config = dict(
    model="model that answers yes/no questions on an image's attributes",
    dataset="rendered roads seen from a driver's seat, with toy cars, trees and houses",
    train_examples=145000,
    image_size=32,
    crop_scale_min=1,
    horizontal_flip=False,
    rotation_deg=10,
    questions_per_image=4,
    encoder_arch='convnext_v2',
    encoder_isotropic=True,
    encoder_norm='rmsnorm',
    encoder_activation='silu',
    encoder_mlp_ratio=2,
    encoder_layer_scale_init=1.0,
    encoder_inner_norm=False,
    encoder_patch_size=[4, 4],
    encoder_conv_stem=False,
    encoder_layers=12,
    encoder_width=160,
    encoder_kernel_size=5,
    fusion='cross_attention',
    fusion_encoder_width=384,
    fusion_encoder_layers=8,
    fusion_encoder_norm='rmsnorm',
    fusion_encoder_norm_position='pre',
    fusion_encoder_activation='relu',
    fusion_encoder_mlp_ratio=4,
    fusion_encoder_head_dim=16,
    fusion_encoder_fused_qkv=False,
    fusion_encoder_bias='all',
    fusion_encoder_qk_norm=True,
    fusion_encoder_parallel_block=False,
    fusion_encoder_inner_norm=False,
    fusion_encoder_positions='rope',
    fusion_encoder_cross_attention_every=1,
    init='kaiming_normal',
    residual_init='scaled_by_depth',
    optimizer='soap',
    beta2=0.999,
    learning_rate=0.0017,
    beta1=0.9,
    shampoo_beta=0.95,
    eps=1e-08,
    precondition_frequency=16,
    max_precond_dim=1024,
    one_sided=False,
    adamw_lr_other_params=0.00071,
    max_steps=7700,
    batch_size=96,
    epochs=5.1,
    lr_schedule='step',
    warmup_steps=150,
    weight_decay=0.4,
    adamw_weight_decay_other_params=0,
)
Rows from block 9 of the image encoder of a small model that answers yes/no questions on an image's attributes, named by matrix and row number. Rows with one number belong to one neuron. Each number is 128 + 32 x the weight over its row's rms, rounded and kept within 0 to 255. All counts start at 0. Numbers have three digits each.
After each neuron's rows are labels from the 100 images, of 14976, where the neuron reaches its highest value: "peak on" is the class under the peak. Only what is clearly more common there than usual is listed. The data: rendered roads seen from a driver's seat, with toy cars, trees and houses.
# fc1: MLP up (encoder.blocks.9.mlp.fc1.weight, 320x160), inputs 0-159
# fc2: MLP down (encoder.blocks.9.mlp.fc2.weight, 160x320, transposed), outputs 0-159

fc1.24:153137092202082141131123112117141061129103106144155158106137104180141125074154095103111149176094150117122126113139096174141095120143174162092112155166156115115128136078185174078118126135114184117046102128108145164103140146176137138200099126123125184080143155078079191122183169141148139135134114122104106080156130159184113172072056143145112165145133075051107176127105164142122103086093105126110090126148129119125109167156123074147138169110116162120092057112161117070089145100115128
fc2.24:107152122143101143173142045144132111131075046100104152153131206136149171117138091188133134123146134177137114139141123035118080154111154079096173118148103148119163095128138110159150101148145139138137116116179088144152170193153110150128128149105127110116111122091178128131171125137162114122090097116145117149120137103173152117162128116102145099105046142166197167123121076123076084110058135115135153139110182081118119131124098060136156146051141097174163062154123119192115064139119134
peak on: car

fc1.172:139108168154147187124103111125148175119196142127141085127122135159183137145113123091185058189119099107105114063092123107137149107127175130137134085094113155104114093119118218140121159206153116096169175127125156078151159100190112121166134132119147101113112177172163135102083131112148065154140078177175134126163110166100098149138082143049122107125152133113197131112149151075144121182089117128067123129125065111089155139137111170142159103144104086122148112181115107102143121142084186
fc2.172:191130110211098064164089132131116118170107163171096097138161135180107103149131110103103051124152113084098103072147110139075171177150105131097184124191171151158137068127130159134119124144118073141085129148154096144093172106138128140144092115140158091091158122103139094062100139117193096116137179119123167147093126084097152084122172088158171083143086094150162091106064110105099069131064108160083152085135142096115140176090142135131094112147113148177113124118124118070138136092141122
peak on: tree

fc1.119:139150124179110110136140099159141104153123138143167103101108135200197105086155157096139134160153114057118096079066113133114107127144070144155088108116105077171118117124133106096150146142128137102102196102074095097181107092128147105143174068155102133116112113117122183139135166155255117122125141124121184141123125148171097104120102130177145135116143095067084143104142103174102074115114156157110137131064134134122111182125143086111149073133190234083120140126121123115096158110144144
fc2.119:089080177102115133158093149172067127156093108135162129055149145148118109099103082073108136128160129151103124120090085118125103137146075094063199159127109122078142105101128167116132069083127160144148180184141137135129126119127083153085100130203102123142093159125110132119161082138073149097121145059084128105096128115087184072166153164105160110072098139107207123104126083089112129128102107131137112093126150111161131127099187085153126180072121159068163136154112141133143197110099099
peak on: house

fc1.77:094105132001081155110095153140133178134078149170174133159152099144087150147117124142179130125123124109066140100162120106091111158132116096163133138170149126094151216157077125166147116128107112108071088120118097180143093169114114197087123126088102091110201141152152145101121129163158123112118124162101133131145110101123074092071141123060116122170131125169110112138118127118125144067114170173107133111128098156123140196124134080060123102212087094159137117125147176121109116116160083
fc2.77:112158223110120134153086139170071122164121094108111096168145142113131130079080116111077125171143161090115139118096125169150103080095106125149141143151157135180096155111106114181188094203090131067087101123145134202139164104108123149086104126139112089107151170102158144140136129165176092098150158198120149128173149148152073092144109097109161065177143146108109166094143167082118124051117190130132119184124147144154128048175114131095134135174131122156102196115124123099148129146108130
peak on: road

fc1.248:121137124118189128123111167082104085125126137116167111165160107166105153091179152170082109121188111199158149136158089118107141113128086058110142097115118121154075152159150078098107134157140105186152135122201131160165150183038080084105201165164125145173151097144139160122183120154120119129121146131154135131068114073160082073142151144131139172168206124140094112151154095153151051118099132153087158157101140155115123110101105116078146140122135126122187101128119138083118094165089091
fc2.248:105165159143130099088127130082121173189134126155209153130149121150173068129112159178116157147118097127171103173108152135107128122145158119166091152066133114097125135154119116100165092077136170134114059133118183190174123163111113119070112187146062139128108118115141110112089095131123106126092134125167052162119112216125173134099094147068093136121176123115121138112140178087174134104170129082163114091180178124134147103151146153160137094141072094087134121148117141144032150103164121
peak on: road

fc1.283:165110141123154086148083095123146123141157184118172218108056091129118153156147128147123097171061098198176065155124181094088142136159126158108139106143129115117111130136176166140070122153160138110156058149140124172087065109150131053136133173105188109117152123123124143191147167103082110111131169137091149172147079115108085124095150094129178152143146113091127114124120111099167137123169068207118154152143129176159133148098120151153132212172135130101144120126180119138128120150083141
fc2.283:123154113105135105189118156118113122143100092165142126096113167184168104172153073107164119179105150118141119124130120125141123164111191113145219175084157087153134150090114102095190125158147109117151111122156126099134095115139154066129129114156098162098119102114163101099179142082092151177125115110109154184121153091077223054110165126147165130136130097119132116132166152121153153159165090127163098167088194132075076088125119051112198194133121084174130087137161161111134109109125122
peak on: car

fc1.71:143090079118119134104107122091092099163154131112179108122151086096125120109129096153142145148157188177112162195111137179094165055174121121109135137115122079112141152154126173080132129184111126133113116097105112129110138197105147068098159099125136129083052188112136122131071088148200068105038130121169143081122136083135161212148128140175090148144156111129142149164121152097101101182106131073116123153136105198157096146113108101141182157123086157083114128153105105104136134110138072
fc2.71:091113130197096097083088075174106222152148064090139111150124161086151115085033087113090134113102145151160142106148141103165129152135172090090127104168135129138058083144064138127161144178187129134172120121147091109125117104089068091062153155102208135091134107150161152175077120139152141100138110103073114129117166146073124127089133142092146138171115090099118143103143073147149111158143098156108106111128130128105156111124169129178162094143161135126107162126169126060102136124121092
peak on: sky

fc1.233:092147092163113096187104162163070085163122182157089096149101137149121056122154183148117130137144095134087077114181092100131139140136138116035159123085095175195134179132163139155185132137088137149160121126145152119165132069107175093139108078132138080216164086166123114073119215181122132183078113141171125129152110087117116103160102183128132118115116095141153127095122124148123118094168105132084113152148102122158121141130128084123080103163149105080149101150171137161146175118141138
fc2.233:136120165134121060140138192104178172139154137079200152067145129183095198112104072175077139064124107083095131088151109060130153177148098156166150145113140140174103166083139171067184089171113131102200126184140181106122107151180119135150133132116163134096148089109153180126144116158108076072134129122163127110142107160123084106063132144087143126121101113094134150106116108116192116123121071102138136152139114142073137094099144116144154145166124162161156107144156167149130098130110179
peak on: tree

fc1.214:109138117105159138149098160151120133203094164142115169145172113149114143141154129088127169144113094137130139154182202121083124129118162113147125158141106109178125095123152125081137083087065121126088120110180148184108078114091097126098105148154073096121146091113160065114144089100120110146094085128107111124196112119163157095090113162120075105167152090155062136133146144116061063136079118119141091119117136171155132201167180099132177126123090104124126090083182156130166088040171089
fc2.214:123151115134146110103130113102133089120153062177119135123113164094159121219149090167132148132145144081148083119091130126195147128134137143140107177132103126173149181088093104152140189197151097163075152165139123175105145118155165118129129133131118073185197152131112136164143115162147149164137136170135156156161167155145144130143144119138133131186196127112149140159082159111138138081083221156153117176136068129101093034123074103151157062100102124131125133156165117072163114173147124
peak on: road

fc1.247:127157188126060203198126147198070107189128108142163135156144087146165142142162116114084166186102125115151170149155123164112141149135184105108088126134121126133171174090119193122148123101100185118149135140085100108127167182137127128123137179107171134121085105096145153117101106141131144110128196180106134105172096077155108118121125142133124168080138082145177145158105162121148160155197134150118084191112107125135138124132033070141118185164140121125123165127177134118129089089137190
fc2.247:162140161158144122099147116183083084053098117106130051139105125157164139101054159127114090104197126179113078136113115089162124074080093119079111116136094186080084097113178167157101134109139171137101126151123144148070137101155059117183163111179121151196119083109137104097125128131113132118111110121082162129080149123153132118139165088085149115140108087151137130098199134128123155168096179143113161102161113164133118192172125133098104122148125096132145150069176112117147088051123097
peak on: road

fc1.64:146135080119105066079146104119137139107122125111104112119112095172106075123150123129162161124174172193113099138137155098155170160073173128119094105161115116111122166163143152123129180130141178112091112142124157139095135180102130046108142160117111068074139161185140147132150153109087087113119125115155109077122115157116082133105114103212121126171169075093068140132136180128109159102078106174077161083127255121135151177134130132152132144093133107075136091099123122075146086106092127
fc2.64:124153107134107122140130132102096162099120161095113172129144172136147147128149069092130111156098114164148198129107153153135119167103113148154139128075127146098101156134097140199142152132082174184160093145088078099169099145115109127107158103070146121172133071141148145159096086196142121141144077157126075120108157181150146108113085164171126155099122180172094089155119096148127086074172155103149052120063137142196137078097144144167123127138225105181120112167091136176108103072128155
peak on: pine

fc1.79:142127173099094160134118133127150179127068144150050176184090150158132129094105111198097077206132117152117090137155160178138114143126092136112137090065113124062120144117091098110077129118163119097138094083129095075135128120128055149136106122118178165142110175122114149109083168141189153101077115144176149145137112164141140122107144131153121133163197109073133135146134133065153076134059090174134092104086136157187138190122117114126112173109092136149145132117092126155129164208132095
fc2.79:124154130113097054123134159155149186088065058118121079172094173115186166085139110153164132071150167156105163159136126141113106166145141156144127078144121116158068095139062154130144141147125122106114084112152138103149097133124219088168105107110116037096106090113196104142088169148112147094105150128171077108099088145100068162128112080153145168140117161132079169116148162164188148150145166129152141111157139140126151081147122094145095115163143126123140095131200114086125113121186109
peak on: truck

fc1.215:124058147093164201140123149136131114147077118141098043185099110123129164113114138093189138117098174143104124085139079084131137148177147124113143089123109104108156170089141112075160161170164132082122131100117118089126119168119105204088099133065083118093155135103134082116108126113147152119131095121166127129092108124120106067092109151041111113142110069131172088110110128171085115071121180065133097113097082126127156108166112123107126045139100149184143120154092115096101170105169082
fc2.215:128136186095134155151130134128123130100137125126121173107174105194122087125065121096146148191143111093079157159150195138107150134136145129122129161118132143099165078121128071105147105151124088181114134150126110137156200081088130120101150106135079143148117084083136125098080158084120120110117117129082196145144125111130084068103116111179126155176121067140079116130146117105138152139170133140143169136133213125095107062121138097098085147151097084142239192155112139137108035122168147
peak on: house

fc1.230:158116170147142094194112185123092116124096101131184141145116103155113119135132123066114076115184111107142180154114148135085128129119150102112195098141127127122103135120150140092145106169139065114145151133087104183124099176084167175169161103197101170115116110150097126091127103121139130104122144139107137136149099113144187124084131096183089187100153115180130128072089139105118149063145133164131172117122143142138149182115102101131186056192097193178126108069148076043083129150105146
fc2.230:111154125130112179145111082130141090195066176151156104134101056063174111140124102163184126115129153110116142152144089169141095119104127103127076157175108128181122146174144103114140090108175074142115065137152132122132136164150146107079166122123098144090074183152139133146172105085172132128186094167142068141150148099170199091093126107133117084161140157154142112130059161114114137119107115112116112122138158151182128159102157102108157160071095122043142128075088116159076129189164095
peak on: car

fc1.253:166069186120130146153058111128121109135133111140090141084130122144128146126089150150119128101125125108096150164098136081092154107171137100135106180145163161134161203126183182125150146162102115149153145085086113150101055093113152138201160101134087149123085113128190146116121152059141150133155119158155142145134152172103149105097107102121178093111225070181191064115111085166171124071130122140144088173136073099118142146071140138133138141133078124064109138147109144102094194134143121
fc2.253:070110101117083136060098127152185119106058132130082145141187126134136116178117127212128153120136109158092141136150143103129082104095160060174151092162128150062135139121132149148110112142053110088133141161110145100144150108136195062181178177119144178154096087141129160143152149083055147147075125113107119125145160074166156123084173117103111124115075159119131127115125159119141146181119151154153123129160161110085183116175162168162075141123110133139144151063120166126188081109110124
peak on: verge

fc1.238:177083169088140109112146157180065166106111104133148150114145138200104115150176124123105170093112128155168109132069110078067111100136089118140180134128104173048092161153176087127169164125166155130142084160133195116146154116158146177153092137083087118078103089140125122136170219159090141094124123185141092139191184144091110102102105129105124126086078123073149139157121165118087149139178127140123122159106078100117151141125108072153139096162078124114106103114123150169145117094120077
fc2.238:104099141092143103147100149115124169157151105169171086141130188182126081081137105180125145123182124030102129126095182080118151143155169156164160103137146106130101134144133117165127139144141099113165126161133177115125131146085111166147127100141156085112173139133157159140131120095168140132108126126121131100120137119161130107128122125160112141103212089138155170134176102116176145142103101099123138142108203177080184079161017096129040028145115142129094111187084114095147113128125107
peak on: tree

fc1.57:159119168109133117124117147121131186106147086153066154124093145139121103117139063090100141104141107179126134203062096029136154054160154053105087134115125149123109136051162115141172124145124067079112117143113136107135127090127103132219119168143137153133138175195143166111127148068145113165184106164083158104130075110095138170099134121132078097132132109129126080171137141110136133157098156147163116108152093117146195172156115137151148128140094146120064096141059139124128096156105138
fc2.57:112137103182066124135102068183105169123119068103138149154169114083059141187135174138137095118137117137091066145169124148106143085122080136152105140168145148109144135164165107108093131130147168132049134113084074126106098161096175174126113118101167083079111126128171138100157046148134134124106188193208141133113091149159110074115139146153112129119106117121123120121092138157181123099130129110092172085147113112134133125153089137154056136174072159169145143153141103076069075095143143
peak on: road

fc1.94:149102110043141159132124126114096091134100107130124179100169153078184114092115064131138127115156181153140147141100168183167135125123105159105149103158068112127103188140104122120051148148106121110095111138111116117171082154108144145161137105151153179167161136096107133148145048159136114128091150115149052141148147163131183177102107162110132097084145119072066140137190151108185122113110158153056131108171100166149135185137107107181210154116108146101152164190150111162134121161145107
fc2.94:064207142109102146134135119134104149089136144065133147111162132085132159097121102141092170140086126166119048148157119095094105188196102149107110110184163047165081084161115153094171129118105153126145113117154095131178144088160101207133116167085124113131162115130087115153134159157094082107112071096099099082170149103133080164128120064104133130129122069143129120134156110079115102152150159085091126128114108125102138104054155161141128118135105125103105145147116126131181066142038128
peak on: sky

fc1.211:142089144164176136126078115153133150143173141123120129142125086153123110175102073028105077134140140140105155165163140173103103133087112137079130105138131151156180092081161104123157146114096117090118106128119123084101100181159100048153107119186184150118173167129083141189136130166140185141139132110101159109072205107127164137098117169115141104114119085138181131204097124166134143128105104114187158087090123122083131184124131064126130147133140096195194107105101138119126117179100093
fc2.211:156115102168104129116134142173114111096119176131114152082099121067140145128100104142140151102099058147135062152119151174076101091115131125140165132106048130154132133181161101104154102159116124162133056137096121080102046119091135127132093099138120184116108128183167118107180137150118100156150101124152099135126149162174063158145162104165072107134105123123139145086110146146101128113082111103201130136157107155140148098151140197115105159083144071133199143172096071131062101055132182
peak on: car

fc1.0:096114138114098149142149130122116071153135065161206147155106113086182151140074162109140081116083093154133104050192159172134132189094117148116101178089147198127137165112077098183175174201094123099148137134129103137157096109126073121159131184120185136165118115126121113107158148141161130087101137149145088077175108116085121150114089172087179100132122099140135186113131097111136151092111138195082107094180181166150123130143108114058178121113135166115123134107154118152101120119122097
fc2.0:112129144155116112102170162137021139168181109136145118101114116142114134105104139106130122114130117125116078125099100139102052156140154189158154155141133103121116102148099129127154162104110142123161092097187160115114159120102139163137094153119079135060087102141152136199122136203134109142170166125097166111168225084128124195119112070172126110057136151142080109098124098128110071154139174168162181115139116128140072132095181176176149100157087096194119140095152116103174127134136101
peak on: truck

fc1.135:161133132157156152106173125151168104134108052164135078159140110119088080121088128178103123146125132181205099144133127129129166142151151090167133175081121116068139159114073133149145108191164100135151099090146155186143105111142108139098126076126110165109102117109150132128151147115136096126182082138143166142102186149055179104116108140128148175147168125141160142179120125134191066147100102180161089082103101194079179145073119132208100103143141110121199126164152132075131145117126169
fc2.135:127131138196138096106188164122153140111111129155082111125135135132137084090091136140084149158136161144173107144134136077117139064114146091115054154143122079157137134179103152155198135148096142137134128161108159127189148175149166048121069161145134112135140142115163165138093115155174090210090104116082170132148106125188126201074143177143128117126131118128091118091163152188104154121084122066156149107069175094140141138106151183124187134144106138179150155116144138186092144103114182
peak on: truck

fc1.166:131132133136146081133128102119128052124139146113072135067115108088162157144073116129182065127116148149133110182077152116141135149149037170141122136118132123115134156041150143055142099133175178109133133083132101114105115151119145067107197115116118131140124119132080134095114055137164099109156091108191158113112159165141139135104133092142148044061086133144109196127122129102109155100075129154138162136107031104139067127163142112151127127176080105138158156149179117148117155133137119
fc2.166:171102108113120133139136167147101149130126115110062122186133128101139162120158130140091192122106159074028142171091133110130136161083191108140160134103157137068094121152162112146161164077131187120141148099156137090143137095142176140118089105109142145169160134082099127073146108130150091087093167121041126099094194165200111157156162107163095112112121104128104158122145109157121096180149078081105129184119087134079119134112200091087072111140136110100175105153090129095090115092152131
peak on: verge

fc1.260:140128101159094085213151166169120133131104140146103087163136091183118117161186144125160155163135110159064169095147099106134182114182128156142156197096108124048149092122110135152193090117056119116112181118117138114149171102146103075168151133129049039178138144093175122119130164087094172147112121112167143091110157126089103147131087137132093101149145122111144159110119144139163139101138098158100136084149150091088158147083065085124130092125129091102150148140162154065104123147147171
fc2.260:162168136159142108090119130119060148174112102077125079085165094103169121166106059133176154126126086097117137098129107131100074176160088111168108119132172110089093092122200106133122109147103182144173124092061148115180110130108086115094134081147127150163111068151147101149088178175103176125059102102122144115132146137120165162134175120147181152159133111204108110109113133120102108137102100040136162140148161158152099114060069151096128136131130112111093157132133195168151125138140183
peak on: pine

fc1.92:162145177165112087058097071127085166109133154078110078149145134137156071131124119127164148164158072115150123126193104097178127129164068175188112142141100142177134176072182101080159124120166076114147148125121111099177063106148145115160121072127073140113130086176101093095109100172108129128117121153128146124124110084086145112178117153104175158148121108169167111099105138125213109180131160116095153164175112133143135117182194069132114087162082170121150139128135126088149132125160114
fc2.92:083173135108174145074100140164098176162181116086184157146153176112107174104122153088075148134145098137170061143135163133129119164128135168157115118176149115131107141161104105135135173123095086061200142181122140150135123119070130092153093089153160134133127067143091074151140099133128135146150087146140096127141160167150123119106103155114155123115097114108076104065152094100135069231141101160120135166115175105109106138106112099113169146098163082155118215155170132102160065115084141
peak on: sky

fc1.140:064124148135101155093077150111067066113081176149115131159135139120121189079204115159068121119131150115111054166124131099117126181054127097085114102141141152147143137114107143116146131107116099188211103135156109113137151180123090152102100098169081194129177129134188124086130102169123163082076150107139154143135128174097136102114134122084161167134104051089133158138159130125141121156138115151084113095146149087109101133124139205124174113074163183127116124149105174107130100128091164
fc2.140:113123170099138126125058156063134127127127172103083133185136139077130126113209168121145200129164131122092122089086114099158148144153160127066125139070103122043182174117151125074128108128161132161114194140126187146160137195100102141144086148138153155081109128075125162088171178122087156186104075132119062122142095147095176120115128127105127093138141078131169122132123108107089081200155176119088151130152158100121113135108132128128194161110110083126105094100119137125149078121139100
peak on: verge

fc1.304:140167112112176125132110140155178103163107168121190135099132085119134148135116139209077082161089148128084123151137154086133129077159140107157107073151107120091138131064127180108161144150154150122173148118093146149116077121184134105131079121120119125148166153096129123133107211160106095127137174174121120127205103111089111185171110134130162087190120092125154138176132132125164119115122078180151078084081149200082137133110150121138090198128084167072117056148179147141104124160158123
fc2.304:096173137159106095123166105133113099142125107163178140132170121156117150190088145115123149099105079099113130102125114132164171114139199118108150131117107162151147127108116105217168142171050151074153056149187102116138119176109130106072194151102087140146173171088161138134130165115096078204186111096138165140162130146071150129127098177165112093122151133143157154077169104163092154115133075128210124132129146136166089113178122092107124193127137138193124164110118125111114113164151132
peak on: car

fc1.220:178161128183141070166130189092176077104150108101148161116130118160081152096152094121136135196154113083170189137115210163068167136178117073134098140142091081130110126107161109100125120152135110114096130184098125127068153149116072133137177142085138139144142206128116140158146173147139106138136161153045111140072198174116099155153107067108105124145172112076090123104097180118112152178118101126121155165157116148143156127072132110172104156162173125116137138149103149094116131134130085
fc2.220:128168111141157133151118075132149135140107158112157154137069132139066145132121111090118127176132101157153188148110154135192131107120128112122183131130117182142158159117117136098217100152083129102183104112089127132131108069162049153151079095121108058107174123144083074119169116112113155136089081170093112148131117156124159066140169089085154176103096129134177119128150132079135170145152056196140133147099194120126079126080166084139119180118157119090129128142125161151127186125056150
peak on: car

fc1.149:124192141117122074118162173127124199102080120176171110147112094108170057137092184117195104145181138172129167156125137113104092086126123084106106099173086112118142110139126120095105105108080150114095131173136104149132113195157113136161128166043108086103125094137144135106119142144133075099123160177153170107124115127173121157127104078161165124123176117136234149115111112169074161143128161152143092129093120140121176143153042070134163096119148155069091124114126165157164140153120119
fc2.149:135146084163125174148144140103093126074146167116061157114153088140172140099094111130118163150141167160143138101139069137134183132029086180089108126105150150139155163148120198180188114127145102123183100165141143209081150164100085160130219109093140189125106131090128115124174152138138144129074138140124164126133149113141097133129092151133135174147120112137149123104093098104096162157107154214139126098168119134151111131122144168146182129172068160122079098091140157131119166151056140
peak on: tree

fc1.74:095155125124151098115084164092112165126067154126140072111112124231079143130109125118122068111120131120073094104162068122181140120157106104119095104107180098057134089118181155097104113092145152145106170136086138145134105112117100014139079131117189113101148054132129157202113116104113159153143150122139134159084115176143076163192140124144095106113152110123083128161132087135150136093144153135165173066101059116129095109135116155155139101093158168079141144131153142098125159129110149
fc2.74:100156153154150170104109090088106125082114154117110126118107139105138092102144159175087153149130139124035102143155154095188141164131093139175128176136097185119121160125098154174074124180094139102086154121121115169136143112177126091131129125139132100144058122061135132109143172153064201194090130113084114121124140133147119081206108119113143127120056162156162076184091113131099164150097101069097101128169129075214117087078131116114133162102158157120159140131118130134129083157156095
peak on: pine

fc1.93:123187096159128166140138146065130133147194128164129103149118117125157110152094092177127139127129186133133092152214162152157157198143123144081160100062110069105138183118194134148121158151122155093142174105136092123092120188091080104147123121132145132133142160164104145157122090135194086135111156174140174126120154174163117145143165121159164121129172125090139131099096177105167146096159089170097106056123170125136134221080131153132148170133089147203158078124089159112128130160111124
fc2.93:100128164095139152122128136145116164141158116166173121104146093079112093078111108169124127084107123153058131109108169147143124190125152093090129124204100191159130127119134132138163123101089135178104138115144182111131124132124169118138119099147092100153098135116157151196127138121118146111154113175100058152112197120162163052144093142178118139130155137141106104080140218125135192163137135173163080070135086123152077088151170081156133093122194078182177135101145132157132149204124160
peak on: car

fc1.197:111162091135112113109126130168099133112123168118140083161154137196206147123151080154170107083139173012136175136116132107142156085091192117088149130175118157130133097079178110167125133173132090144143090131128100123085074130130148095105079140136074145094110175119088172166126153130129170156137157093090134110094148088158110134173134153141119104185137111171168160195124199126135152152141122181126120167216112090108100147139091124146201117181095150098116096131143127096117130132138151
fc2.197:168124097127134146106144133095050169159162162100113187161083191120095151134129143199119138122149124110146121103151054155184067136150079136090164120121133165134110134013078053132116081168172150097166133113134130145093113060125131082091072134175151152151124096124137131158135147159145136121176127210135165094130163146211141162175120092162078134126149121133111106095093171108139112152106135108130160178105148153171181133116107139163098135129126127103086077111125131123133143120107136
peak on: sky

fc1.290:117073083129104073154165196191105141151114138124107122096153095119110114161181143157130093117137137145103136120146129115110125119141109119067117170095081120105166169105165110109166120127081131104088093097125167130156131161159102117165110145109078120133139107116177130117140222165111132083139079128173091119143163110096132152143054147186161110070075049128184161156108114140053084134124113182074145159128094140128132107129186150130129075150063086100121189098188156144112118144113169
fc2.290:139084204100134056117114182142089129120140125152133125126118192208182154094130069108138145120148089162090080106140084133139155096158110131155109164101142079136132139086141126128139120132116129125185086149144127123196137169129185140082123087153129111140161111181140141136165154126140120064107155103134172080149097119120090140105085178175191135103156128105127133108174082091154104116076048099079151125099168141117162146106099079152138172204126160123089129096137105129176144135153205
peak on: tree

fc1.160:132087078121104163080080153125082094100157061080183142170137131170104105124117160091138168117233119165135134117139162164145141130170112124093117101116136122140116147175081170085129141178124105133120149102088140113163089153111143169108139102092118135074100140185145137150129093149163138110068114152194077122139132111140115232156121099163139127076133076184091116115094149180098073175134121140110142090122100111123121166069096094168171180081123146165125179110124104168120138144106100
fc2.160:085074066137123117110098085150120097107098158116096105171132135111170071096135148123199064167128169167124103138157142106151113128127124097112128204177136107105138120107113170151119114100180107101115138174103047137071166163075085160130120128133108100138117107138183131063071120092166086098105143088083168135142159061158135166125135160106167128117108151162134146122080145113100122099094121096104077116097155080128127129128136136122118152022130110141085168084182098093153075092143160
peak on: sky

fc1.20:119141155175150161091131125192128161107151147090137077128147087119187099099152137110119109144101124103146116122147117174147131111120074144086140122117117104149111189152157128115166123142117116135132129104101083117164119128084202071109130086115117190134063148096047166162177081087160141172216151103120111165150149137205130072201106133151094084149163124126170106140090180156128083160051132175092122177165085121133089103058083146123147139142112118132169133137151121156138102156146128
fc2.20:140080165066135088172128142155085167229125162108158135106161163169116088154160188177213161110140068122153182109104128132120102114134149073111179100074153132111082095093158094114117136109094131110132110141146157066116124110151177102078142096099128107122127096188161142164102142123126169163144154180106166102076123113141155173100146120141117171158092094110142055104087158130155178129116111083133150101107156143146195121114140179170106152190139173151112102126102180138147141147134112
peak on: sky

fc1.50:115138136158100111166108089152117114118063187132155191193089100106111111110089148134126131143093171158147064145086199152109079124109162106097097121131198098134181143113130099103134083173072115133136138115137091114155111096105128179137134130159128158115070170118133130101149118135135053124193093088164143075186151089082135114134103118141152106148144109137074144054097172113137177090159134130175076075136112165125129210168136136132175107180165130135134084116104142093102156111181117
fc2.50:103173110118141220110118124155143151149159081149191114102093142074142131140148163179164138172112195070096121133132140133135092095049128091156166100114107131117137108125167178148153163107078113104143128123092115117143123142156108140164165164112095165072145144165159116137106156080131122070098204130112163097110072130141099100168112098115107165168149135093091098200118133079148121135189122187179093161138107184145158092075127182054171130086109098145094165150123121157135131128135122
peak on: road

fc1.163:141114124162176105149114134081165117145120155164090131169163120174085092086123091135140034108122085131073115155198118140113109056174159137077134088126101088139147093129147198118135079116119115090121107192186088167094132179137151165173121097177082106168093100137083171135123113120180113174151078141128117135138138114186088168103115141108156153075153084080163126112108128081121157086173143146123123118152117138168119132142121121135073104087125143092099077150075065137105143176114151
fc2.163:119110123148100100180132128096116100126035135076177159119129068141110119179158117167116117143163179100150136154155106116155128120163126096091154077144176163174152121076181086139121108117122097138098107119153139088070164138099137123142139158092116124096144145162137111136088122141102089126133144178215158172124111160179159021090189121137116146190105114155142140100102132106091129137072072149138164054130080148162143141155124126096087175150096165120152157130119152175108080127146192
peak on: road